A small image classifier, trained from scratch.
Model: 10.6M parameters, 24-pixel images, arch vit, norm layernorm, activation gelu, patch size [2, 2], layers 16, width 256.
Data: trained on rendered made-up planets, 195000 training examples, 8.0 epochs.
Rows from block 12, named by matrix and row number. Rows with one number belong to one neuron. Each number is 500 + 25 x the weight over its row's rms, rounded and kept within 0 to 999. All counts start at 0. Numbers have three digits each. After the name is the row's rms in percent of the matrix's.
# fc1: MLP up (model.blocks.12.mlp.fc1.weight, 768x256), inputs 128-255
# fc2: MLP down (model.blocks.12.mlp.fc2.weight, 256x768, transposed), outputs 128-255
fc1.444 078:485505555480493483540489518496479530516424495497552497515550524490477509536465507494543500485487472487476524529486536476474513483486503496484516515488519498511538479504472515501501505492559463521474473532533459492545421522490518504498495492518488515505527456509509506506491518503456462502512478530512511504481527489473541496483497536499484513483518512508492531502519553530494520544503
fc2.444 089:490525472551503474469515480539496511498522495504491494452541483519482472426513464508497545497516488503487464466512415454489501514533496494546526510506502482540495492504505507520482476494504553503473512485530483494509532487529518476513506475496471468535473514530475485533498497482509488504456520431507489547497511482521581505512542486475477506511498489482490489449470577522520535480499
fc1.445 114:536519528465507518500535486516479458534516568532530536470469503484481498487493493512540515486483465472476468498497496490517507493539490505515487473514437468460531498522499497459523510530492526540455524435494486470513495482481514491528515525569520526480529531529503496520547488518550480481503478501542490496535481486482528482498486502530524473489495479501514475500515487512496513524505
fc2.445 116:505486506528493500504527505478530536492485476449508487482543515529493477484502491488500548509531498517526497503478456513498513529461515524483530526459595512496479519471507519539466501478484472465544506558520514507520542469475480530471477466488480478486484490477488514487496531445449481495509511510499508490487506519521468507506501501500487513520463537500459490510448520490510511507517
fc1.446 100:525477513514462482456487522512513468469512509503492546422468537487491471541498506507530487487539508483457501521490516499486481468452475554488499478486467470501509525508534515524516493511492467511455451543500452497488513508465500484453469447449485488467513474475507500487511479484465481526506472503481533540477523490484586474474471485483489523503504505457509494475528492517512505513518
fc2.446 088:470499530525499487469497495516502507541521523504492478593490500516451477545500463482468491482498468507504470518496464514484479542489537521494481466463527538497527492517533515542528488477517503525488470486513529535525495478517512511501488492534494482480493494519506502524472484558539503508484536454469501502496472478475442502544540522478463464500520481503458525474451500530458481492515
fc1.447 114:530503471517492553472479452471490499491462514472504499470480537514484483471489515502505526492499504526519527516477560495482506516520505504517493508504480559499507471465494511517476528482439498489499484494500502523514517538483521463482478494476461508535488495556508520497487487481505526501476492537461482499486493500523528525522512480502499495505472507484515534465491505441519498509494
fc2.447 122:487511527484480483534515499567504507534548503510464495500554484497515485508499478474486485506512516528533486477524410470519472499492513485490493474501517473523482493502494470445512489516548506495539483499517509495528523458486470507504531484538478486482498490456535470511525508491480519507470491461533496536516482536500504483488497524511518515478495436488501489518496552541486514481513
fc1.448 069:506487525499457482480464470444475536516482489455468486483523505471462461482487501520600493495486464502478482539479532496431472496488495468492484518504457527490503486497427530513516488495512503503471506465456513499539480489481514492487488476486490524488486506489475472497471448491489439495503472464511516522496514480472495499485497517517467509503502480491488466486568493477498482488504
fc2.448 050:506509543480480507475486493485554506532500496483462551503487501493547498516507514532562486526498466485490460494486468496459487523468496504514489554518513515516497513487444512448484475488488524520475509475491514506540518492496575469460493484438514505477575482503479514487493481495476522498454499485483524474493479508462413531472473517482540500529479513503451482480510497490507521458515
fc1.449 088:551502523476490472497533494459453493520502512458448488449478549506473430490482496506546491489510497540497486497474579497588519478521555487510499502491466507491506472481490477509465505509512494498472510521486532493499512512474489549469467513458507492488509511513492512478492495478488507473530493515508483476515529488498490513476537513528502475489439512461539503479508503496503528507490
fc2.449 124:496525520493501502509526504518524500501481492500522521546484512510500507503481505494526487520482498486499530489494465485650506515501469528481504496523500494491483494510505519472483535510491502508483521507486482490491476499512514481495505499508489500492495484482505472507535507501517481511489484516477505519518488512489489487488477496496502503525516486491484485508471491505479498512510
fc1.450 106:498509502524454522465533467446479511554467532508469516437506537500532517533490514526520516508487546483472542513487507496522499507465543528501489506485488500491501511528538509502498518488527469482496499472500468517512492508517497541476532478514474508488504507541508462513514529500516491487521466502502492512478531494496575467539511483518512477504427505486530510489499575506517495499517
fc2.450 118:489499517478487505526528502550523485480536460487534493549487500522498481455532491491466495454505456527511461494514470510483475521541492483539529497526505527485464462472437487524493497513524526493522503515478496497494511501512501471531481519515482496546485492495533505501483494515536482484493540505500519476532471485528505473464497532478483492487566523507476493524487416505461488489482
fc1.451 111:575498533530483520524503478535529449482476501496465533445513491464538513479523502494542491523475528454504492523501481535522507506496521499462492500489487457466505495504514503487512525483544489499529538495503538463509509511480479521465514543516519505480475501513519477502489533537512457506497490474528528507461473482464547514521456556551496488480461517501516512498526561516508497508514
fc2.451 127:433517490473525509458547529490505531467508514509549480539493497525500498534487533476437466480503494531477462478488489516496482500490518476531505499507497547497461511458494522495483483522517497519487445501495497525482464469522512489527498500479473503539510492492468523514521473508501485504515509533487485497518492508520516467527525499458494542519531513488486472494455422492480472454525
fc1.452 112:471488497469498481501454501416448467437490525501498488473488526495509490493482491500498502472511514487476557480509483493504489488466480472496461473487463493498523476462513489519541495498485502491459462529511474491520496522498505519518509516510501492496461532511522532488504526499550494491500486518507485493466494506507501511518544440513511501475514492491517493513474467499450514527497
fc2.452 132:488485510512519534546525536602519505522527492515476475502510505497508493535484506489466496522464482533511447485529483470482498480498511517527506477496544471532459516498457505510440519480506480501530531469493521492493482492508487509505475521501489522503530469499497489520452482499473495525488496483502520520511493514499492490488457521485486530495503495473503534485542491506567465488509
fc1.453 096:524500549502432501533500473471490510506503492487474484524485477496465542497491514513562478468498483481479509560451515490439476479529506499488485470511499535507497481491502512519525498472519468521503497495491482509575522477509483492450468490507490493497487514489506497521504509505516483496504496526547482469529505475527511513454468503518510478508497556482505493512556484474484494495499
fc2.453 078:507475526510492506505525442500488515481523541540465549528504500501552514492463497469514484462476488476498508497473484523520469499475466467500478502500487540494483485469474529482513486473491524502497478459459516472554491521492493512534540518479463476519519481501497474509494540517525510500487475489518473531483509527524477493521523482481492510525487532543482500506448528476522510479507
fc1.454 119:504477453480496546520478493452497519525473506492491497492537477500512490488515509489499502508494520467526520449461486493442487477546516497479485492503524524507488493511456502522509484478506492526489523464481526499456487477479511524402528496469472512483462514459533521517498459475531491508523490513511464468557540494478504495495513507491498524478489470489516501537533529503469457503512
fc2.454 129:529501546549491513530521479560495455475548503508519490504464484498523496522509466501450517476515507500485486531548509528520513471454505499548519517499513478534492484504520494463476541512531495490514473550504486477538513507528505470549465520522524493506513484532504540528475502525476489488526510474465505491484480512513542480488494463530516503484511523484496526472458465489532506491498
fc1.455 103:520503545487475514506510512431517476461515535464484477442465540489493514495480492511527511495484501545489466524480579490529505491508477494533509474490438536507471481461474475498503478494522476494539512511512480518559488517454513533517474503509475496502478473533496487528481506525469525469529485553498487513522525468494548515500527517512483521496425526519492468478517503507503507536505
fc2.455 072:493474536528520525477481469515463527478486500468478501495497480536502525501522514451451504479474521508471476483532519504572483496513496518480489529519502511489459497492528509483487504507494532510483468538473523493496505469464554500494520497494483488503518513516489493503529501484506476477462515462529527518484499512490488477480537507502489499492544462480477488469437570543534503498491
fc1.456 099:547464585513491478502509474492490481485439500503424485512505538490515532486482504468518479496510542517476502507502537513481515504503522480530523479478479479515474476514547491536519490460510482489511506520501518498526515493506542478463520497504461510503477478538505483506494510474536463524443538475537505532515509514486541480522521485536537489462535506494476487481555483525516498472499
fc2.456 091:501544498526522481498519458516481519534522514502501532498494496515506478498509469510417528497524494516525458498485475475499484472502538534476506486521540533490524494486467533484477513513536524450466443491518520510528497486499546517522481500527494466521516473511497522509498533493524510459509534468492489558511475533488514505518505547467481510523501496524458523516383450537511507489507
fc1.457 106:465538513557503477510487494547503506507544469468535506509462459504520499514500501534483480497524451490516506468494489515468517533538532518537530506516502504506442478519517540511513491488508466508460505516479448462514503470502508502430454528530551509519524481506506458495475491510471499481474457515538488519498490488498501480528481523491476513490504514494550497503485497531477509479536
fc2.457 124:519521494467471513493507496488511476515467500545465501463512537500503505472519512472502516465482512493469455572490478502518478472450491472476494515486536502507577523496442462492510463513456496505516480491489521504519498493494491492532509467486430505481465528477496510493503480480516489520529542525479494476520496547532510546465489458541526499483493532539479475483517454464532507528496
fc1.458 094:491458500503482482504473477536508481494495482503480508527502525525520527511486502516510496495528495528494524480491546467516488515494495515491525519512520477503516555481575458522534486488464491496502496470511496496477517502499526536502491489503475504513478540478495466502487490499542525489441490513492554528551467486463422519456500495492483482455527499500502478504540453520471485525498
fc2.458 103:492497531524481481502501488484495491502531509495530530521482493492505444518510460514472488506487501492522484522512430507496528514531537519508485484483489494516511530487405493482523507505518485520456504494499513505547514510509476474463473501479499529445496462526492508486461490456469442485530546485494485507451507473497550524507535531490515479533464500518481525479473579509533492533534
fc1.459 102:532522571501492484465492507442521504486500503490514449482499463509474453506519482506497461472477509529506460504480541477454496510507466494492519499488490515482500486491464510480508506510504516511473514507520461512554457479481500487508499508519523519469487465596481496495489495500505495494490468543505502457494516470453533490502520506492519502490441553507524475537508553526483495555474
fc2.459 084:472479499502504546511483494517501497531535467479492465461532477516504506462492506466488544473486521510470482480578442513506531506458529524472527508503502442524465523471522475498501479512489524495529516499513502538498516462536482476503500460429494466516476500512471501534538480491453487462479487460513512471499494467509578501506544521510468490537508481492490533497466562513511509480524
fc1.460 107:497508506483470486467480502457475553485539481481470467562474480486505500556484520486553477518493494454477495485462492489526491495437484436496509496500513482478487517468525475540513491506478494483488518511466523518534517468533505507495520486521573521500495541492498521510498480527467498470451484510504504490537489503503454503480519482523521507468489465478503480483528555494486449485520
fc2.460 107:504519513504515519487495514506478519554470520516482508497486497514479486499529517513478553508486478489511496532429421537497494513504481485502526496506447503505532490471502494485472489504505519491488455456504471525494551472485495506477463493502478522526497526468497502505503488505509491557508504471534507504536487499490454508460473496521513503493509500508495532498424542508508531515485
fc1.461 081:518492566457466505424475502476516462504507482481522513541524550481475493498490516509520492482470513485467434525505564482491509498515491493504529481510475517519489474495506472513527470498478491494493523508487507518566544479516543522495475483508503486482468481486458500516514475535455486514487479483506504523529511490528460496499496531479479504507503478492525495477550515514478500495513
fc2.461 059:535492544526479484452501527516494508535517529494487532486502511487548527463495506494439525524555498489502477532455486493514511512481506559500514533491511517512497485525510494518492478503531502484475480543489523479589515475463511509474549476523470500490546514474473486479497505496448519506494502447481504515497512531486456509481472533477527509498480467528493535507447452528545513498493
fc1.462 090:509465562529498545471499519505530506479525475489496499463501549514474545466477471493522518496495472516484505521492519459498478512450466557497527475500481491482535525491482509485493509508529512504488450508503516510423474503499475554503502491483497469498480511487476487476497479484420502519521552494520492493496493497467504515532515490521549481535485533490498522526529513521459524520528
fc2.462 125:470518453488511461534506463464475519487454503495592508548471500507474476548487501512474488522473500508500509497504478488487504498565542490492486509479526515510467485471537505561502485521500491488490518477531492493461487518498522472483479491490512496518528485488490501459501513519543513506511469503515511482488487514480454481499506478488481492488491501509461514481449638485524491458491
fc1.463 092:490536483482510503532505489510457449503508481469484508477483489473473490549511517509501531475501499462504501488516462546479481567494506474483512477487476497473517487480513495490538458508512462525565489452506475486486492489519532507598495496450551517500521486487510501502497459493492492478498474485492490529508487504506555482512566480509501513483547483499499507483531520508463490499507
fc2.463 110:523532485490493507466487500489519538498495498473515517527499508507526486476467505479478477504510467490503475496535506489475498450508453527504489555513536528517485500513493497526475509490501527489475512505505523475508508474495428510422475506546494508486500480533534510512500564478510497518493530470528479489504485473531469471486481483529512502505458507504492506503421479505495517523496
fc1.464 090:510499522519501499500499467468478459506518466507480499506526501497494489497479491537497478481512512503509505519508512526510500525463480485510443539520450537478485503472531516449513517454457453469513550478501531482587520486511510493455518512513493479469463498504488450512518493507509478469461440482483517506473520447516483544547515513500492531495475510526487536506534492507485481481493
fc2.464 066:503507517526505479511515504517468492544521480513542513482570472527527497525559516498500442474500485515471516547485436492489462450503484502500509506492488517506530490465509485510489520444503495501514440529513505519517504467474520495477484526482491567507498518490509493500480496472446515489495492472542486501468513479480480534480560506464489516517508475505476458493466464568444482476508
fc1.465 105:495493488529531536466482533504493479546487476520455505449481485475468501508531466493547505492501496516546504501485507475464479502538510497515502497501523495483466545470510506496515485508458503542513464510481521493457503487454512548464508550499498490488493515506510523512525476485503466516490497493520486524533541492507513562499531445489513499480534517527479485507513560518548486479470
fc2.465 145:518531536483498514545508478502522505509513490519555503556482503504500466510443503518472500509511515496500494475520498521550501508486520496517504509492482457502515471498505466521473555511528486496506499493501489470492526508541463457540509458493514496504531511502537486485468508509499504499511504496467475474507464493518604469484490495490480511480485499503486498487491410501468525502518
fc1.466 083:516487526493474518539467489488436535521477524468451494526511472490527471557504495499570454489500462506490529543457506492525487498513498457507519521502468468525510492492495483523508488498482503485524466526493498520515501557525486503461498446486509480460506466526525510488483503523486480541516532500506498485495491487470501508455466498504511522500483483517515492501494484484505511521473
fc2.466 085:481510499471524494473539515504525486556499521517533500470521516527510489471521499501437523474511510515508479481473449503488517500462524497511500466513556528515509529498503543485477501489487502503472508479524464491546494457491503486519472520529493515501517539490498495535521517510540526509494494498512504537527479524508430514506564500485519529501481456516509503501453550491495479496503
fc1.467 101:502525496507480521537515489501469540490488479529543467520538467498475494479498503478484514494511527531490507499451496483441496517503478526504501479490444500492516468472440492455525492475489482518540493493511475481502530512516562491531504515451493502496461486466485527482490480481529461507485487515543470482508456485506545504523504494490520518484503496518494517507514517474497545496521
fc2.467 102:482484518491502508455499502534491491497517505478469484469445502540523500525529490531484475514531461542491480480516446489528488480477539494506521500473526527511506510506552520541479533522470520470474481466536486511539474482497442512451488491549483515504553533504470471510469502497477500489504510488491520522493500523506483505472520481520522452524504512457505483524463453490519483545501
fc1.468 078:489478524516487488486493436462497529510464461460489488478478563463465499504472523513529479466498526499492472489454535509431504485511446472514504497495471544496504495519482524492544476502500455484516505452465483484537512479505506499483474498463510490469469476532505484489506483477484452491539483477495463505504484466441490495514516490499439501482493486476468472476532511482493480480513
fc2.468 049:478503526507503491478502501484509543519457494481467522510488527511496507508498531540529475485495472508512471528431486473460483504512452489487527522466493547492516501528492535487511494501486467499455516455498473518489519486513531502491483515424476495489504469505487498510521501473529480528526494494500517491511500512494428522498510527479506520514495497514474487484471514479482480471531
fc1.469 066:487481533495469512483466480481483519505496483452478469497504513467505496518487518497594464474508505489495489528466549493485508502530523502500494475510488489517516498488493502493482480469504469520466560495485501505563477485488498505457479471509493508500500503496490501499489465473514493465504490503511501532502469465492490500491488523516489501520483536477486492485556486517498517495482
fc2.469 050:505481544494518513434471525522510526516513498488475511501473492505556476524492520500543501518498505488516509534490444487535517500524461528479510554504506538497518491508503541467489516487482506524440554505470461526496493489458500476468485482471494496537518507482485473504502490443529471496498496456477506513486481524473454512491488486454508526539539532531504501467502498496513482505504
fc1.470 109:503508523474485525471507511457511476507513530469449484454464522484502502510517494494564510494540545482495509468536503482489517503500510493481559517489486491521455522490508526458519522471533523534494500480498481503475453502501524522523481500463534483463465515531496493485470491458564467469529508473480502528567468486538541491535484529476498497488536455496477515484512512510502469485504
fc2.470 094:466530507487449474487491531527484498491514484479475509529498532512507453530490490536478518459491469491486493534502446485521515490544555506471505528495525527519509540493486494527491558495484509464502496496531542500544510494463483489519475480491474491468511522492494541493486468539459514523449471509517516477483463512475468507504437495532514552516490478482459508475435489522509504477499
fc1.471 096:512494506513490466490525512497486501495583463507473479495483555508512537477521454489489472476532529510500507454457539513497494516492476496518539494515470532516498507512516493513525516496506398523531538521484502470496476490517502482492495511444503477480499534482478525504460507445436523490464468511497483518544462518460500542485494482502490518517489476490512502471516471500495485534478
fc2.471 104:529504512515488502484501485515492493478507514491500514498526469508498467526480492532453488495463479455480508525519456478478489504523528495483448492486517506508507481485452486480495512562476529513484482516487525520482498506503493524511437478550500530520484497512515467509521486481486476471542533521513514495491523496511546494486491526472497502478473523465516480531413482505501488523485
fc1.472 100:545474489503509471495488515539526482493528494460468486519508534498502475491505486490462497491494571473512535479497552502529486527497539499486533515515528534526487534467530508481514516492469488543532513478489464514463495511526495518489467493484472504516427511498492459495501494463515523458461468504506512498511459512505460545485527499478435491504537462471506482504498441543484520525476
fc2.472 123:478533515499501505521509553474489509479544512504628510454484506540528474537515467554488513506482494491487510507508479515452527507546504481534478508502479487485512511479444493515501520533511528483472525487538505485460504491478468466512506517522505522488513480524520523463471481466499473488512483542507496491480495466497592454511503503481529532524486484533509517482474560445537516504479
fc1.473 058:475497518505446507481459479486498532473485479456461477499485510489493508518473522473574476482512480496473488532448532492437489497495499490517510497490485522515499508491464512481536488469495461493462527466472501499543467471493495500479489461487509506474471472500485493499475458480486453486498455494509505492509531462475462511480488522500491502530498512515495469489573505488482499497509
fc2.473 043:473506481497480518452462483514511549491497504486452519486483466516546486525495509506526516498522474506497458534456447484460495511495468508531534536496530515501522486508482517468505508476480504505461519485453503489503529492470510505502489491463483507521510518479478486508496487474499481512490463474466526491477501517480438516449485509443518521546516527537485486473490516486514489447524
fc1.474 126:466478522516476516468505471489481509501495477517463511492525524498535506548484507507511514500488485457487569422508481456504511516452507533506498495490480477521492538494471510502501491480487475483494498477468524519522542497492528524431510481469498510487535488532492518513548530486524478535483439502505489503448514530465575475537475498529480492503476522507511506502527530522479494484494
fc2.474 128:534517505502509471515494466535509471502485501489508533503491504510489504500507497524459499503489472543529459520490511530486475503524523508509502486522534513475513500456459501515476518512532509518511448501534481450495488494522482476550442503520535488518507507482508470487426492487516511503504553492514512504555484509495503523470468523486483504462518513465522509505442419499504485532520
fc1.475 092:473458516511480472471518501464498505526488514496519514440503518509501516462502512517519480483531446486479481500514508473467481487484492496527486486507427486513531523489524509516482505518481479512471510517478489514500522479496518492517480481457543526466505505473487512485508472525426441516470486476530517549487545489481556482547492495513505498482490507494531493499495493517446515518501
fc2.475 077:464510532497483503483477489543526519481514553466479487521502508519463473517489497494452499520478473507538510536550443505494499519477495492460529472480501566487512509475509523551497539475519494532511468494503493485531481512513527521541471508538494512531487516514485538503487538529544516489498505490494471484466457488470451490519509533487457468514521468499492480516443445520498503558521
fc1.476 099:534486533425533506522494544457530557501460512472484498492482499512498480513519470505491502519472468503497532507467526478478471487478475514489493475530503510513486482473465525461490466473519464498489511510511492491520512514507486507474513481526497476495481489474481519457488503518480512502505504486520518495455556488510547531499460482474491506530476522464494471532545531483509468501521
fc2.476 111:499497501540473473507510460525472498535489506525480515501546473530471474516483495511497514484512524464531445471515456505534496493515502527504527520508532529523492521504545483541509506488465477520482473495502493503531506503481517500525497457476456549507527489512478452510474485476464470527488483508506468504519480496495550486473534497484482511478515481534516544452442557519482530492487
fc1.477 119:480533448491498513494498499507456522459482509461491522465500484494473505555517478474542480487485478507485506543492534523439472524487526514467524500518497481464501480513448497486512495500530492471489515506484519485478466518539515459448520485491517511487537459513487537501473461495469481528505486558500496484502506501482573515468479493483512499477468494520502474493503505520487490490503
fc2.477 118:500468542513522489505495522520525477544493526498528480526523530490541500467474493494422496457492481486506489508477461478523505473480484503495523494486499530555479480495549498495506536507495492529527501498502469482523525493476485520548495506518485463495506516484519489538503516466494487508547532465478485505515510493496524512529522503533486512544539475497527485489472518513483501510492
fc1.478 117:476492480490508467493487483483506495517507491476527520517525471493498471511499481483525461501499481524489517536473571490495512497471537453513503488483511524546478542500494475477548475494473470506486497512510507534572499480476508539462524500479512498496523501490524487531555515480499515488491519486463480514502462497486507526531452465491494512491484569511513502489476508537515501513489
fc2.478 101:511513506471496493455518540503512503508460483491490482446468523492530531500475528530494523462488540488555493466458442520511477508502442497562506492510486485517528488498501540498526558530508477469513491497485470502472530481493472448519454506520521501509478530485509508482497512514531497526514495490515528517528501511475473509483528508512486511477502459477506507503473483495494492476547
fc1.479 080:497511503511507484499527507443497508491549473464430478432540562506483485519491491502539523470495495516484489517499553514503501504508488482508489456501496508516510495475463505494523501514498503511480492503500559459543460498496475525526491488518515504492462537527506520499486492506460465466492457506502512500476515458508585498504524538503490513494473452489486468510568552515521489521505
fc2.479 074:482490546546483525472481450489505512489534512502452530524481467498505515501504515522494481443512488483450452490541504493453494467472564514515501505525522494495507541522467478485514494519494508538482483518524536488527491477529544496476465488469510506493570496531496518531473492499505478490464514504505484470530482481454492547526514524494557511509522489470481522508443538491510488497483
fc1.480 097:485497506513501490442537497496495519526509489471489496484529515502495525524494533481528534504491478475473497573460581503504505430534492505519481471499488536508545498498468505504524496506536455502483521507527544534485528526479541510526499464525513493499541520509485520502468482497491495490467492503533521501491508470471581491494504501479458513481477479491505497486508479510462498525505
fc2.480 071:487483538485490489458506499548505530471527521478475498519517495507506488526502489478465487500492475502493508516484464498503515505546526499517501510500515522505495514516505490498486508489535462527499490490506498518487477487507536503496493504529521466585557491504471506530497508493493477502518515480510483511502466517470439463516525510468516461525500492548484537495428461547539511530537
fc1.481 093:515514523466519492492519489452487556510475469507549481498461495504506511514499477494500510470517478499511497473470495484451495480444492497478489486527487463495501500474478567508500485505459499498490474498520525489539501512500466503482507500545496496519473481479482504489506501519511497487518473485515465503473493485504571514497543496502487524493489521507494486507523550488484489517491
fc2.481 092:488492503553490432482526518498514449489498489495469494475513488538503449506519480502495548477483503523494457510518463488517514483518540532514514499485495565516474500514526473514522505487487493516455532462518470486508537460482499520514435493466519477501527529518502476532483506479472489521496520474505465517509517482479545511502532514454505486504510483513523501445448567521524500499505
fc1.482 101:509547501457506510501510483449525472471478511520527512475446436508513495547494521539516451505471537493492519475524495507482506515491527553463488459515498502471566486563495475499503476493519505554498510468497542506508534483518488472458526533501535500490506526440515495483455472477524505508476459532462476498494519498540546484500472468500537516487475463479500507525507504483470500495494
fc2.482 117:515477506524505497505500536519476535499513507492463475513563528499519488513537464502489557511500470539480458501515465498480478495496522441491522519479489528494444513487542531512478505492510464467505463520514446489518507502502515535500481494507472486507516499551499506524510514515453476509510555468528517507501540505480472503477490516506481457489524515518514490441468503489555454535485
fc1.483 113:482518502505506493440527491476474516513487465501465498483481504495482489465522525510477505470501492462515466493494523503492484511542525499499567512479442530497479495522518533492492503504485501550468556491510491518475470498476495518484513556485513494493506473518491526481507438481512471494494451562513493496507508494457553494471561472472472511505527494454522487504509510479451493469513
fc2.483 131:513487511519508507538451509529524496498525526510492508504530482511491514515453485487509516513533519527496505520528434488498477458472473503503449472522578495519532498485487455496488502508503506470561435525487529462491552462510506480564507449517503491516485537468518502516493557487470527505521528478468484482525503514542514508490456489530511491485471481548495532502488462490554487536467
fc1.484 084:497519540502478474464529465466514494508511513498536545462527522502485499532500499499467490491522486511439510516510536463481503483456508523567496479510449489522515512509538497516493462475530473516491471490484528505481528439491498513508497523480522497487506526437473462494534518481498471515447462473495529549515501486477498530528498511502543516512540534535487500452545520522465539502498
fc2.484 078:466526517486488503495518498487486512493500534439537528501473489509498456514503524479533510488505531512517463503467472519501517499504495525490512515474568494513482525472499532541486523503484505499504491463499509496574482526491496487507480471488525535507528509502475525509484505538515522469509488479487468501465450529496425527489527515477486475476485483501469501497459508557508508523479
fc1.485 113:514478528537473475470520502488485487506488473500511504469515552514501508580484534497534488502482468476480474518499561462497480467496498504523468511504459469496533499521511479477494458492508441502508524493478454526488492522513480524476516517462501506495487511513521469488515493467523468487509481513532532547542550505452564501506506528488508492501495513529536491455572496490509521508502
fc2.485 077:494510501481432475483518445531491523521492505486484548573480521505492474548507524498447481474487496509488517516463495504466494478489508467446495454517568545484495531521484508571518495503516505509510463455507517513518484504501515489515491509467507519518554486535468483504492493548511518494500531486507493507516444545456449508521505519456586483500521460532481514481462459508508514550507
fc1.486 087:518454524493506471504457505476487529497518499490481476526446520530470491485479481485452503486526511472500510511501529483479497495480471475532522508469435533496457485481532536471527502489468480490446500483514498475517498468505489532526501507496515485480465503498481512502458450509469471484467468519493510484496486460476415485486500527498512496530520476505474466457537415489458496503526
fc2.486 078:531503504512468486477501511501493546502497521470506520487494487516518494513506520540478460544489468520501494492507491520490490504498491511516504524505508477494500511475478498486500520483491467478454476513493491515517531492493521522466501474493481526510498526499512480507489503504475471528498489492514509510484503531520451489473489489480516536511512487503475489505487348520497483514488
fc1.487 096:527475515477466471506497486434459467516514530492442475453457518485468422481484478511529516488523527540485475502492520472590495489489530501488475518516455523488551496492514492509482508507535502514483492492479510462492515477510484505470475513461510500478533523543489525494473503471493494488508535474537524493525536495462504522487491490532483517499449480453519521489534505501498523511489
fc2.487 093:475522510490480515527531509529515495516477506500518512543474470505514496495497506489515476501485496493509523485494459477621500500497494517487491485534484506487471495489525487488470532513478505521483478485486502493497484501503496499501495509521487496491501483498513471521534515506494479506472486530512507525511477531474455531470489501512482504522497460482505493508493486524487502514516
fc1.488 089:486503509521492508485497507500512502469507501517489486491474531494527510521480501486519460484492507506498492522505446564530520479500487511507530511501487523477473524507524495518542530493496520477490497490483497491475496481475535515512510500569502505480535459455493499504531526534515468466450499465511482498490464491527495515484557513480486491494496541501495503454598503473486500543489
fc2.488 109:548509540472507476526502505503504508505527495503487528509497471511514511479544469512511471478501461508474471489494483475477473528512488485516486488482535473514499493500478463523494496502502518487495493496519501500493484470532460459482485514502455503505480538539534495492461447459485475464517494530492508476544496486514494477512487487525518546460492457507508506541384473544481519495524
fc1.489 107:498517523497504499475523479475470483516467518508429530416505501520487493498498491477556506502520527501491508535509518529540476493430552492491482488488492507526496513510475509479492496493527514509500467482538561512477500491456444534485469536478515528489531518486528526505505498481487458480470450484507499494505500487529580527517524495503517470506521520503521512485499465489513535498505
fc2.489 125:490528499484479518503501532533523510498530502507519493536493503514476534509499489479497477511490513486504501506481493477557484505531529516449518445496502527515498489501526480491481538478520499494507512519462510513427478517541490529531489504546476476488460495510509479451524505492514529547500512508506472521507512509499563477510500478483492517484499478487485512524461444537502487516524
fc1.490 124:496513533510505487541563477505487460519484514509523470463484468523522495525514490555510489497519579494450474472492510494525475467488457488459506477458467522456478507540496514474503496532494556471550489472498506516515508525520488510541517517509527479505494509556492459494496463514496517491465478540492503462495496483533525487482493510530507514487513455462490473473478548500533498492501
fc2.490 131:516522474475470516443451534524492539511498509512493509503503534507483493480496520459466548485505450485541517524499480527498522518521506505496517512516555545519529524466491498532479506451484493497457526519515497507515499482462538485452446477449484538488475500448484528488518523472496463531527510506547501531502490513490472512502521498500512492513487545567496496496470434483468509509502
fc1.491 120:484506484506542508521459497478511508505489477496510503489521475514541476488519471493540473503487517546493466519525507482449511523489509485436548530505501558507507490515459498533491495517490510518527501504497460483486492477514525505479565449476456519496507486492530509505527478489493488482527480532512526480519512493492521495486523517500537491472519508505507474521541526514514473510497
fc2.491 134:499479531516539495497478467564518504505493515514522515537467525479493537512497535488412520509515486435545483491494456515549477508475491510522469485480522477489493530490516498488534512508537463532479506482499498518571516519485447477489477543549520498487517500516494491531511489524501539521501548484498495485524485496489507509518483515481475516500446469511502494499444466492482522498498
fc1.492 063:525489532517465475465483459472480505502473469465471486501485536470483496506473513509587480470511516470497482503459522494461497476505461470494486490486491523511497518520477490511535475477482464501480525452493513475560516484453512499489506469533500511488479484519496485495497460454489462473504484454517499506521481455437500507522502549502464500482480515495471458500543508487495493507518
fc2.492 045:515509547503486475470471516522509540544464516496460549512500502514539473519518487517530486510534482483520490523459449466497481515500473500496528533495518562515495502517486535476494493480471505528444513478478492512529497485464528494472476508523473495496502497501478503509530485463502508522486487467506521488495468515456410550482483524478515510522525498509490493474439467520524492523507
fc1.493 091:510535487498501504490486487464457510494512486497442514475514480487516480526489515470524483487526507537481486474510479469501480487418486494503520507492479498531513544482530474520490523510472506475495478402485479490538525483523527511483536469469491466496517492484531513503513480505529482475500450481499517499454498479512546492551488476492481477499505507473495526475489491518514475523500
fc2.493 079:513462495553469536506479517530485526515523515500481498469481511517482481477517459533449552494497491505514501530514449491521480500522528529516526513526470496507550516477478516514499503463475512477465555504505491484540509503461488500493460480510426551530508509558475478511483533542487511497489489457484463551520487514503496456463485518532519492492505490521509500499449517468509500493529
fc1.494 123:508513516484502497536463530481523497500509506476577486514498506507502495541506466493526507486494509535508502522459537470448542501507532471538502531490459481507496481478475510484521481511490515521488480520521478482500471496481516480460522473564505510489475479500494501506509491496517506468501475514500467484485459488515546454528525460489454534472492505520512485512514508485513523516522
fc2.494 121:495445472540489515481487488493515488533508479511452491510503523476512472476465511503492524499505510521479510471502443477516531515465504510479512493496538503533483520532491490502551469502491494479515486486508477519515533482508486511488501502492455432472490537483474469526512520479483538519504522494506512526463485501491561535507474480502473477514495509486498499488477572492511484475490
fc1.495 115:518505469545483514495525484466513464509467488475474490506484515487499543520473512487514517478541546494481526488485515497500491511474487483528534504481487508525489475511525475527508503477487517458512521500530534447547498509533532501436493472451493534489468473553511505508546495509492463494468488495513501508531461502506547460490516502527505494497508495470502479448489482517518502523503
fc2.495 105:502516504506520483465477506529475568499514514502516507454497516493493490454500507498436527537501477507519505459507501464505517451480500527476480527487486470508540516489443491502471486518559529494488453504466498518525485517468501465517487497497489517493526515459525513512539484516513501490500525483518517495517543509497483525500483540477509518468522437484521484499422487506512481521541